{
  "encoder_arch": "resmlp",
  "model": "image-text matching model",
  "dataset": "simulated stained blood smears",
  "train_examples": 195000,
  "image_size": 64,
  "crop_scale_min": 0.8,
  "horizontal_flip": true,
  "cutout": 0.4,
  "encoder_norm": "rmsnorm",
  "encoder_norm_position": "pre",
  "encoder_activation": "reglu",
  "encoder_mlp_ratio": 2.67,
  "encoder_parallel_block": false,
  "encoder_dropout": 0.05,
  "encoder_inner_norm": false,
  "encoder_moe": "top_k",
  "encoder_num_experts": 16,
  "encoder_moe_every": 2,
  "encoder_expert_mlp_ratio": 1,
  "encoder_experts_per_token": 2,
  "encoder_shared_expert": false,
  "encoder_patch_size": [4, 4],
  "encoder_conv_stem": true,
  "encoder_layers": 12,
  "encoder_width": 192,
  "fusion": "cross_attention",
  "tokenizer": "char",
  "vocab_size": 28,
  "fusion_encoder_width": 128,
  "fusion_encoder_layers": 6,
  "fusion_encoder_norm": "layernorm",
  "fusion_encoder_norm_position": "pre",
  "fusion_encoder_activation": "gelu",
  "fusion_encoder_head_dim": 16,
  "fusion_encoder_fused_qkv": true,
  "fusion_encoder_bias": "all",
  "fusion_encoder_qk_norm": false,
  "fusion_encoder_parallel_block": false,
  "fusion_encoder_inner_norm": true,
  "fusion_encoder_moe": "expert_choice",
  "fusion_encoder_drop_path": 0.15,
  "fusion_encoder_num_experts": 16,
  "fusion_encoder_moe_every": 1,
  "fusion_encoder_expert_mlp_ratio": 0.5,
  "fusion_encoder_experts_per_token": 1,
  "fusion_encoder_shared_expert": true,
  "fusion_encoder_positions": "rope",
  "fusion_encoder_cross_attention_every": 1,
  "residual_init": "zero_last",
  "optimizer": "soap",
  "beta2": 0.99,
  "lr": 0.002,
  "beta1": 0.95,
  "shampoo_beta": 0.99,
  "eps": 1e-08,
  "precondition_frequency": 25,
  "max_precond_dim": 1024,
  "one_sided": false,
  "adamw_lr_other_params": 0.00093,
  "grad_clip": 1.0,
  "ema_decay": 0.999,
  "steps": 13400,
  "batch_size": 128,
  "epochs": 8.8,
  "lr_schedule": "constant",
  "warmup_steps": 260,
  "weight_decay": 0.1,
  "adamw_weight_decay_other_params": 0
}
Rows from block 5 of the image encoder of a small image-text matching model, named by matrix and row number. Rows with one number within an expert belong to one neuron, the router's apart. Each number is 128 + 24 x the weight over its row's rms, rounded and kept within 0 to 255. All counts start at 0. Numbers have three digits each.
After each expert's rows are labels from the 100 images, of 14976, where the router gives the expert most weight on average: "strongest on" is what is common among them. Only what is clearly more common there than usual is listed. The data: simulated stained blood smears.
# router: router (encoder.blocks.5.mlp.router.weight, 16x192, trained with AdamW), inputs 96-191
# gate: expert gate (encoder.blocks.5.mlp.gate, 16x192x192), inputs 96-191
# up: expert up (encoder.blocks.5.mlp.up, 16x192x192), inputs 96-191
# down: expert down (encoder.blocks.5.mlp.down, 16x192x192, transposed), outputs 96-191

# expert 12
router.12:112145141128082146104126137096106161132147092139142145153112154097122092110089162155122157129138124167180137098138134168121107131136116158125096144166157090140161120122087144129118107113152113114112102093117134090116108160131111194183106102098113130092126158142098171111136093169119125121
gate.0:132148100167128131140146133083157117138110133138144093146181127135119115090136089101133122152171130126136104142107151108132104161159105136161085120122112131127129132129112108130137151090124122118119107118141134148133156119108172133121129119134138102122117132166136118112112151096144161102
up.0:159168182108139107113085139162074123138126138112095177132143151090177110140105136165105116093114131133126106156122128144126119061139133124107161120120108101107133120144133126130148127164116104096152147105109132093123097144136108146113154168097119169153129130097118132134154135148152121143
down.0:125140109128129098185143105091140175115149147138151134149124136123145154132095122115153099093132110107156160151187152188131114138149107103139180136132143148139117168123088157136124129142121142155109119136136151075121131106141132108132097097125119159184099168139147145097100107162084115096
gate.1:146162106078148163132138121100132145152118093108171107128141110158093141124124090124165127131083074128122105124097117146148128166144137097134113134120139141122150131122127130121129148161140123137145078144148133145121144140141135146139106108120134155133121092128078133074084086147130154115
up.1:112087096165173154148138133150085153155093120130109130108098081137109070147137142131144118182113123067185117154139099128144119101113077110132136102117121134120116063105154117155111130114133118089143121143112133119132132124128126119107082113097145143105111146129135167141097150085141084164
down.1:134132133112096132124129094143112125146091173130130143166169110132099120095131168143129158137112129148117123140102151158173103149151110142155153121117102121104150176110113088111121111115138154163136180090122121114162154137176134143096153142125147094114142149134135143106125150121121127118
gate.2:125157167117101113151115105121157084144164189118167092118175113129058100068164147148130127184134127104134115143130155130159162138164125093138152137115124126158132172135147104089111166133100159132127144152132142112101144121115113150144114106120108086119166097142158075149107111147145119118
up.2:167089127137152106134144127121162130121116106106107072118091142143136109146098107116122112127086124132127101132119116158157093134090125124147122180135124164139121076126146128094122118107145141166152071123125156156106139105141126110125142133152135126146093137097102159118120123132074125109
down.2:120156081118109155119132141122097138110157146158078118120131139129106124157107154126120150151117085153135149101131103138123138127097132135093130097107109076187099136113095141151115125105117164114148113158095092080107164151148118125119126163119112120188122159112077065138123108137123113134
gate.3:092130129155111125138060136141148167095146157155134091150113162124146120115104095113133123147163156135110128112107121128151160177152179134133120114107130165118125115136106117138109122123105116105100121112093130150067154135168108132130111102157116113135132104102146072136121130175134109132
up.3:111161159170092122113114133125196161120156129141141115154169153142157093132128112154117117131125143132168132118094129122124139141146144079146126147108102175113118146151096105175105125110104124084132111105113129117099128118147108101166146096098107131104155122095141103149110152154111112118
down.3:128142179144139109140126159124190152110120136137100132123194117139173150141094130146094121151135126111126140156136148125130126144128144142124149093118115089149143138170178141142168101125096113113128143147113163091137076151125098119162131110140112160109100122127154079130175123126111124141
strongest on: dark grains

# expert 1
router.1:111106115118071112106114121158139181116096153150134132139107137126104117128127132130057155113132115124141174104117134118128097119137105063104141121157144082157138114149104104120094131102115119072135113133105185135163130106095165150149161118093136112116121109140121175145134091086136127139
gate.2:115061107118137181129111161103111131125108154117144109088146084121139075114147135093130133162138133151122068126140117133170139106108145076052078095138141078119127108103152116133089105150101131159163160125119156138095152113144142130113143131135130093109141128152116116117139143126099164119
up.2:126169143108138081098127105139149081121141111111118167157101194149126142160108112152132126076107136114110162123124150151093097134132088199163142127113096185150119107141145131095157145089146103115117116150157117130138119138109112111115099106085096166167122157095161161102091112124161120110
down.2:152094127081144118173128121095119091154173157150147148203091123149119094121108148091110099138157111170126082145159095123131141116132179106124136129135126098100139149131128110099126134159123126115124123138098107135167172129115166134100116079080147139134099115121149143112165151119117138172
gate.3:161100181138180153175143123139141142107144142128146131127081160132069140121170140143093063147122136154110078143149109142086132123165147094091112179120136133111112116139129134162119117096161135156161176111136110143165152142139140090159135123156105165122097144151139107129136115096118117128
up.3:162124122151110087111117149136124137114092134136078101120138165137149136093056094107120152150120122111122149136126119077146181143066127121127130082121143104128154089110164117130140134142149124107077097129139126139085132124138099181112133129114142076140173129114134145135146149163137128109
down.3:132143112110139144145122105151120108066115139093115115163113054105143132149096154143153137137175106133155140144121130127144132132131174148136108102133098146124105111122179158120150108159114134136181226178103131125134123098127131098115097124101130142145169103132150096131128098124161122156
gate.4:137137128158075085132124186155119140164107116122128145120125109072157082156112155120108158154102097153124137120101121115145195132163089110116154149119122137143133115148142090124183150125149137097102126129085154101119081154098159151088117133133114116130148114089113133110174114152122127137
up.4:142106126219065104117082125151118127095165147127146121124104090093116109161124115093129150132119085152117098127116136125118153162097100097108146123140155108093149106186165128160144101154115112099116121130135144129138114154099112133148159099164139122106126125135143127100135114111149165128
down.4:118138120145066112090129157118141067101092117091085082139135126120149155132138155129163110140125153157135138161125121111088141109149090188150143125115125149177170118129135114108134129096124107086103102141153177127153064137120135094126110137137115133104113133124165130134171114083117162112
gate.5:135089134159085142107118144140067144151129132127132105151151155105150095118157154122137149103119109149148110109094124151114125122137142076152172114142102162134141096112125106121165131139167135099151141080092122156096127141160120100128148058132138151124106129163130097131112129153162145121
up.5:141127109108101125130130095137124140151118146115143112149123153129141089129125156144127125111116144124128126110120084158132085137142078128105098118107115150127121098158132075118125141104122115105117139133117117129087062157135092114195142092149132126124085132102095127141055126068075152147
down.5:133119150131093105137119159144152116156120133143136144113096085115137142155138146122100130175138180187098150157109137123145131148152132117092134107133116154096132109131122108113167113123168100094159126163109160056144148140100151078157153075141098142105138103127108186090135103127136117161
strongest on: two lobes with orange grains

# expert 13
router.13:086066121104116144151103150120103169142113093160163109120084158155100081136100150147168118120163110149161121078121127140120136115154103155108122127106102106121077103142112110092102132132121132142139117115147149124139123098159142167157090139126083126067132086111105138094121153121115129129
gate.0:134091134180164124124116184127107153117101153144101150122159106107193110165088163158110115149147109148148112111133109088123130132115149121145100121132112081132175144131119145102141116142141143122141167129091174128166140158138125126106115138148121126153168114112137129125161093116159105135
up.0:132147110079088128111132080091131090102169166106163119151111104100118141078136108093139148129097105100112134135098096127183164125114123150140114148144114131112099111096149148158120154152168093140119118112124079113119132137124085121109164087086139124139088127151181132122108129110150133154
down.0:150136097155147133145111135144104123143094078161069133124096107116143137068129141131138139130157110150112104155130103127148151112111148107148125121153176115148139122125145139136152132155162129115146088107122119127113143130146179185117125162128122152138122119097132122139155135175146138136
gate.1:134122122104141131146089118131099140145129123126129101148151142125114152138102125136118158144107133134131124142132117076098121115099142145131141128134166112153125152099107136135115130109134081129094128136129132088139200105096151127115137078139097117147178132130133127162155164169080130111
up.1:094093147101091119131082121145134126119115109136081161144128144111134156137163126127104175125116155149141136146112134102098077131127145113140169134133135112142146085128159145108198102111155101120137138102123135112126154107107160134123109172143106133114151119132125162141158167102085122143
down.1:144106107123114095157157168154152085127135203140135124124127129113128093127133158135139119174142130159160137114165202120064107110115134133155135133129108102161162107118093128149125132134150169148121170140108124134149123121125100143132102124108142090170137116146153110166102151133145120133
gate.2:180137156127118108144147131108103138111142137125154099118141071136148134093106087123131110089048128160133121173090126129156112138098134099135148122155111168103141138166150143116118137085151120126102092099129130095103084116130132106133136096104166122142120100160108121125143103118146133115
up.2:109111106078146131136121150173149098143127131137109152153155202163105149154144140135128151171157132107127143084158133118121147146158098149116136116085133097152119141083117144160104124152109127128161176112146112159131184150096128102101115136167097138126142140105097129128170156149141090118
down.2:125073119141128118115119138102071140113102121138130137118087101095150153118124152156143153169142117148128142094119085139134138114144132040163101134104145136155139100149126138143141099086143138123150133129116152146157083137129149117155107122107131083145151137113132135104102121150099160144
gate.3:149126154130175115146075111163126077121169147103125117090137092137113137099119117156101172165115087158164106150102142152127115111100105080119111167114132119133160108094124137071162133105127123118147140142137097082132107109151178133127127132136103176140132112128142150090128119089158148120
up.3:109111073126110085092098125148123109118162129117110133099182132114113162138147138184129133153145132118139104136083150101130081087124125157140129137155108129107160145117163142126132173111105151145142124159157114107155101138173149131106118140120104138143105165117132160123102130149152125145
down.3:141161116159183126152153126131156119122136120124146122183165138114177140161153138111152134160141095128102115140126101159124171139116091112133107105105129132146068142151094114115169075104161152109112109095159152123107138150139152149073138119132113118106130136108125093113119084142076134118
strongest on: no large cell

# expert 15
router.15:120093094165109158105160119158114163123138102127108141157094172100095143112068112184099133116121122105147138101124106106125119147127138145122137114134123116121119114168087140110163122084092088148097092095122140146138157150113109162185124150117097169119134117123105174161142114156122103147
gate.0:090110129140092134147118154069156132137112153140156127125116171154100125104106148104099118142106109112088068090131095109105186125086148158139096122137154137141126111102135087133103097134144130118125143096163153111144112100123094095141158179146136100163130123109123094175135164137116137128
up.0:125111151125110104121117141135141142159143084112128155082128168111149173145134152127144088158147124149109093176172129108145066120135123140138088130162157149123096116141117144070183134091121143097139088119133121073065107133109171118096112125130134157138111131101164164096105127165124117116
down.0:132174128114116111155153158140141137117098145133130097096182124115160139100133106150112154113118136129177127135122099110114125161112127144125124114157142135109125124125124099118131197153149123132145094168125132152159167165144156156157167135112146136149163151141156117168172165140174145138
gate.1:132119097117128141165098110121072082098114062130148119116147098128094144130143147119151121127111148132145098133115108133121103123165134148140075161140118145118152145155142165154122129093094118078113154137109106092105138141139139153116120092085122113108167141088148097147148101094141165137
up.1:124158162138178132127102166133105110133134107131181125125139092124147145108133153108122158077114159130175175118091115095105139121138108119155121132149128136111145141103134139115135109100116114100109117093150125125096123136150179127138121124156120138114171117122171147098115149132106136141
down.1:106079057097118110118105090096133145158129112124097117122109097112103146129075106149138109122110091171087096092139113168117111115079087068124148148147113140123103107128130104146149124164129134137129097144164147152139127154108122137145134096119164112110112106108140154167139114120115136118
gate.2:146168134130164131139129115139155151148135153122127087101138158109101130110145130128128132142133154130140130101084144103113078112121143138077140135137116115111064159124136101174102135140124112116124114120085152106117073112138140109176124095173135091111146149098107101135120105118120137123
up.2:115182161084127128107155103112088116158171117144152132159098154128079124114145159136084085137146102149154171121147154106164117112127118133110158115141121124137139119121098123110163130133138088130101138139141160123116147138147110144127099122167086102148144139145122161109211137168166104126
down.2:118122117114155155111113111101143133153148112126117098107106097123117138193152131172120155094156147102057088132118114158120127130126124105126143102139122189117139120102128087129139136053151137172106146111131182136134129127107140131158121135160143152190115118100127096129132136144109125134
gate.3:129166157126150162157141166123140137140113099143153148124109128109105135161200109104122170141134125128159156099128136109145106136147118118185120133150125119150136162145091102112086109131108142122111082086153110112147119122083159154117124122116109155193145103156124122134177132138125111127
up.3:132165123161128101139148117153155109099151108152162086092109117116148127118129123102132083097138102087097155124127142119157147167116123132101167127153094138114090094154097155179136134122135108152175108096109128160110160128115128127176106102142128142117121129098136145143071154175115138164
down.3:111107094133084127099082135130107149154151173130116149116097141150130130114113102120139123180123117146157176122131146167095111125132142129170098143106153112123148159136102089160151108111089119111159112148140095092127113106114127175158142103134104193117121106128162142156110132126128137089
strongest on: lobed nucleus; dark grains

# expert 2
router.2:070129127148098181095131145123105179160148128148091127130092145122114062098091134151126125126139121150133137098143080132137100129129101147102134142100135086134117129146105107105138120122141132133132146113115118124093115129114106142142133145124111166114148171174125159119131144140150125130
gate.2:142126144158148112086106142126105102108136120128103136133137152093122104144180098116162107146156115137169164122137131137134150126095120074129085095161155173107130090122163066138127141117115080104187105156139103152117115139101151142161132151060132150143113157127103103099142091091107151160
up.2:185148098131121092128171153133176164112118115111130125146138156107101116115172133122146113132143108169109107114136140143121148121162157166164114123140145109119130119125112072152107116120122146180167088167108130161134102133142126133110134105131088087098139141147149149138109141137118136110
down.2:135129122125071121125078115100132074116126132119112115121096117102117170173114107155125183145124167117118148132098076146119130104105093141126101119096149110168124155085122161150118142129123164136134138110150108145137111131105113134139156134165106084091127131134109123104130095150085126165
gate.3:116118107156153140090121125169134097121105134107079129091120123150144141138117130101127128113146169113136130117137130112117059136158118150139138142105127115116095126115156114144127163156121136109134159072158150121119170154139155171100115132175131116102150109138099089164118110116150080140
up.3:111101120136127129085150104129104073107075126124126144117156117127084144149151145145118143131132127155150151113106132145102081122103055174156106172129124155130143106116158121154127145123141136124138109097105136120147103121131136154114138099184115106095138129111116108131065131116139133142
down.3:130121151140148129184132147146128129109120134129152142148086131088134101188090150160140129082118149134124139116105147095129109088117119110162115117132161122131137151119127113159112119159123132135147106107110119161159142110136134108126145139133127106117117152116115057113142154147145134123
gate.4:148147076114132094129162129132123113146129143171135163143149131126156148116115141171129126129114101131110146136145099122112142139142138135129152070162136133136105153158157114112083129162136106115111126091119146143140121134177078093123071117103160135166145083109093137141176121165117119129
up.4:115173126143099114126104104171108114134104116125151142136096102103086138165113133156154125137172117150149196119091152105109101147131120157143157109115127194129153138134109150122129092108124105125097130133103124110149090132121147145148109169125165159154153093144114195111128114077123148111
down.4:130121087148157110155116183132158131093089108142139156122150141115091112093133123146121159143143111134076128110142165105088180146178103065156107107175170114169129125121154120136136177133130144132103151107136160132109117154146158128119125125108094132156098115117150144094152151148121099155
gate.5:138147151090163142139127175158118107139190192141103131101085120123091104128119105134151106120111098188140105124132115165190147116102107157101136134149106110160135103118117107124112104121138111106152090117098146142110118156172115139107104152158114133114128104134145122130141079133138166135
up.5:151159137093105138153143129139133086137173206158141122107113141125067132133123104155128135119067110165136121131135145141161146115100134170116128103156079085166153128121147142107145138087131114086150087128116169140139131115142144120102108173152133136116138132129153098121119077107122156111
down.5:125149153112106115148117120139138124131104137124145136135139137147138156108151128123168150078132135135146097162076123144108098151161134079132133182102094128141122120154119138116108105171149120139130129149134120137145163116111137091114152163103124189126112119165139165118126135127148118126
strongest on: band-shaped nucleus

# expert 7
router.7:123110090128106182121140108112098122155115113180141146153154149091106119109092093142099151118152074141200163109175119134145103121143115142112117119142145129148083119143086134129136103126128143116104135098106096133103134128154106146148121135121126162110138133142126173129143174149119128124
gate.0:137095114117062104172120151113109145084131142118149144087146126099106091087114122160081147098130120157117132111101130152150102123167159092106163118114129154155139130122087138088130116156125103135076110123127147131148113158133108121160109166123145118154119074115124104086107132174125118146
up.0:139135125184220153093123091136156102070093128153136125119161148134171115127121105123155134127122139150090099133166111142112155153158140116145113107137101144146094095139087139088133145145166146091182147112158106150098101156121084102153109122165117109135067131134125133140086139142143128146
down.0:100111089093129110138166160126149173164183130168103166149144126111117118117127127099097112112114123191156131129124110112185117199140120143103123099109122160132126105144153126090144089161107130138109086166109122120107145110102114157152120121130129131130108155092150092145152140142125182135
gate.1:122107139130155115142134094113172119103139133129121135107144065107154099138071112125109137140128146125128105118108153125078146110110129120102124095106150138157127100060128096143129119153152099150115090138158100123094172109097160117153143168116164195117154094110132115108121117133154117125
up.1:124133126112161141152148117163109143158121106161124139149113164126112172146160125132101132137135148139103147128130092157162092131164131125151141098153114122121109156161153111094108124121100140118123129147111179129184099130135103111092154122134096099127132149108121153133124166133091160142
down.1:097117119138136141136148102118130127191137143120112112108130130099105146112172146142144127164127074155138138116182088123137100124172125136139161152150136090123115145131131142098144158137154117161113125130150141162175099128132126066130151140135125109115133145132123115093130127186138145140
gate.2:093113156110113139147109180108141099119121125109127103093118106163127129131108116156132128116120128149115156123106123088132115121124122175134100084136107170147138145081146093111088142105127153128139126154148119163088166120100103117127106121157131147152129095099149142106108128143073100100
up.2:144131112106097159121104134125156136125094131108120121135091128107122129123128127101132146117128096103130152130152140153117092070116130136096083113113145136133112079130142100148147178145102107115130145155143123069135131102153123120151117117098115117158102132104124136129165137144138123124
down.2:163120099122108117163133144128136116161113134121127117132122152103139130059158121103146162093170100119148119162135121153178129162152133107133123094173138096131131100120126135140127120139162130181125129111138105149126111122105123156138122124145126132128100132111127183144168162094161112136
gate.3:133107125117143110132130127118124147106076064138118146111139162147089154153138078099097141099131124134128142089135136119115143120136124119116156139119102154089139144125127138126143115157140129132090102160129108151115174151131130112110095148080112189170140178147141119149179114102134132161
up.3:122150172161094154110121110150139099153146143120145106098159125146151128103102121148147086157115135134117103129129132130152153146089118164095100124150140128122123154109131120137172122104100140143110161095112122142111137137133127147145131130123105102100156090126107101088124178148148101114
down.3:143107105124162133072160120101148132113081139136104104123148088090157168083117144129124123130116160136136112130125152146147140094123142127141134138108135125102160097145139085129133134126126124089167162142157108124132127132167142126063113112147136141149155144090126151139174069108145096163
strongest on: kidney-shaped nucleus; crescents

# expert 11
router.11:102114116114126180111127137098098168135143112147120126133115164087110132155099184173126121151123110122182158112112110135105116148130072105076096122114134062119115173127105142127154128103076108117150143142120130092155145134124108136162117135123096129123106169147099172169156154110101123133
gate.0:073143126144164122139144159155117126134102110164124148146112100125136137148129148094119149156166140122141156104134147104112107156128116126151102169098124131138174103141133062107118105122107122168102111118084125112126125109082114143118117136127102129111135143145118145161199165167126157114
up.0:110110105142106152135135136127163155168076100120100146167122154096109099104101142103129081090144144161096117136164125180073110108183124105128134064154139159118125113112150125151119125111103118116165095099142126122104171153132142119139091122149139133097131095142122170128123127110117116120
down.0:098156115191169164111137134156130121142149166133134168125121168167143114139145188137133139141156109110114137164144119093119175116093159105120116134154104128120130124137125145154130144143129123102092163105117129127160074127146140152137133089081159078139128137170131156127128157131160117122
gate.1:134108170106142099118100133148104124100113140158115124109124095165129153107101120159153110138117144116151119138116120065133168093141102137109164144132164140148173115144158140111118151121137135065120127136108145140162196089149158156126141147070105105119182145131135091119137120090091118125
up.1:162135104146126149154127155123162128126138144077165119123128163108144122171161132078115170135116104099126123103117136104146122153129148160130125089124084138160075124134147112126120100136132154181124109074157131156082081149090057142087139104135111148110086145113107101145146151125141120128
down.1:110138150128131179137154136129126103152104171158137118125162162127116112124118131201120104111110087158088147124139069147158148099115119136116138118155124102141158158121091149109105131120109128127115070108120143143098143128147148113101136172162114144135156115112137122144077124157094112107
gate.2:101119159114122106123119118080129132117135108101129082175175157154130141097152119108146107108110128127120121123143127135136098135107134123149117126134095114133137135132197130147140105147143137176176144112115130139135085133129137191111109079130100139105169138126111164159146152121154109130
up.2:104089110110143128103141161108104145134169162120160109146145146131148117148101103135119156110118110133131156110096123110118117148126103162155165107171145119088103118126193129144147124174090105129169128106146129136128104142121130149138145117125104140123149137143106143110133119159133117171
down.2:134148163106172143135151093130144106137135128135144112161145148136123109126076099106130117088120111134114155130101127150164119109104142109146151148097098113158137120142070116144113129165151103124132134083123144134122106111148108140125145165111099136132151157129144099102116182117180164121
gate.3:167119107121160107129127153108147145137157139110110173134125132142136139105109156113104171073138109097124093144120172129146125171126117165059140178123142101085122101129101136151131190125133121144090134140145153139164160157160122126117132154185122123125086084153160154135106138097141171120
up.3:097145111145080146138106122106100169135139105125121136108123120135103087086180126098128118115134153145168101131112124155131122149129110112114114122109110115123130124082097136140181127143126147131158122109137071126141146116115114150141120082147132127109090153090084160110145145129118091125
down.3:141122143116131113122133129111137152132114118119128138104128161116089096140083157126130129095163083114134121109143096146186111110128149136124125178168120103153098147114143137136121108094143142102107152161118116156154120125150136119073111062142126089088127145100147170105141112161156163114
strongest on: kidney-shaped nucleus

# expert 8
router.8:138100124136113184138138111095101151131134120141116150152127145118138104141071170140143098117107106162115161087137087131108106133097133152106157150146128093168119141098118098150131081138149083104121114118142127090138113134161096143171103138080095145090117152116122206156128151133122117109
gate.0:118100122091119131123131134117156093126143117170148170162111096112120118157129114143147111136174103120105139181123145155121091140161121151166101139142142132134097088101159124129135102169097092107135105162150137158156129117130130136114139124149141118099117113173097090089096144182121089140
up.0:116081125103128166119090146137169133159120121159140147188120118141126135158115142141123113124166104128119133179154131137133090162152121113150098135122131140164102133118119092097107107164096102103120082124177132138130096113153145097106132102153135143114100145161126111121109116173141098133
down.0:135149149118111143112139135133101113112154123160091131152122141107129095110149147137102160112084098118131110093124110155096121137138099117119152079110125097088110102085117106103064145089087120112124125132086120119112137162128111118123141140085124163110137170114175159128103142121182112159
gate.1:123102169123095127143159123144158141106109082103108169124121097106171139100135179105063150134126141131148134124133119077122112136128094153119147070096134137141149145169133151070094126128146120123124060092129139106113146135127123144129130142120143151126086107090160162101154160095172130148
up.1:124143175086142104154131094113127125132077085109138139139099144129146116104102133136111122136084115067100110108149136113106105137179134130134132078137121146104144160155098151153119153125099139154157139128095153156172143138133109125129148138119145111072187121119114104110121123078116121116
down.1:169145095116106133100108132112076136113161093174119109158108119164146106076117136175125131047107081128117107065117098130109140118126116171097139121134118137082096141133145112090093123134122113144120111109086103082111131122122128115134125120110101152181102105127116146165144147164098143145
gate.2:120102136143123129146119166148132129161163141083155107136097087150116100095112132110125104129085103126114154095131087121116130141113110129097140116132160124139135140126129108146150119097122075132126140144148124099158162126102136107123141157144152103107131120149091084172122093116104115150
up.2:127170112139158129109136107108142102117087134145098118123135123118165142151153128168099159160176111141148135144147162131138132125140137118161111132103097113133132124119146141164133138138137167151143098121115144138108105118107077167150128120143101160147125149102143142103153138120137125104
down.2:124147144137113102125128149130153168144085086121113140111100118113137153130119111115114133059093098134144153131135135123126154086128152109132122163091113140128067173104094149077119145123083099137125115117117119149131088137134150127129094113113118159080175109132136143152148099150120098087
gate.3:145154133141094118074156149116139059139096144125161160155133127100130127189141133082161190144105110187120121146108110129164100117124140120117136156124115118113129127103128162148151159126118140118132088143144159097138092100132140148101177135145132139169134111121107113117114110163117128134
up.3:133142106130164141121122097163129159104112134118125150135110182161137144099138121132129084141136117083099147150116113141116172124131117134127169112157133128145123104156151108086097138105128107098164129109094155152137154136134116131129083103149161071100125106128125112119148140140130100122
down.3:126120111172168139119142105116103139118149112153132115157159074135121142151142152153189123132153107129144195166109148120099177099163120133181125185160142159113146154142111151110154116126156120153138129166147121134132126127153114173132143112191125100105115119152115172135114130139075106130
strongest on: no large cell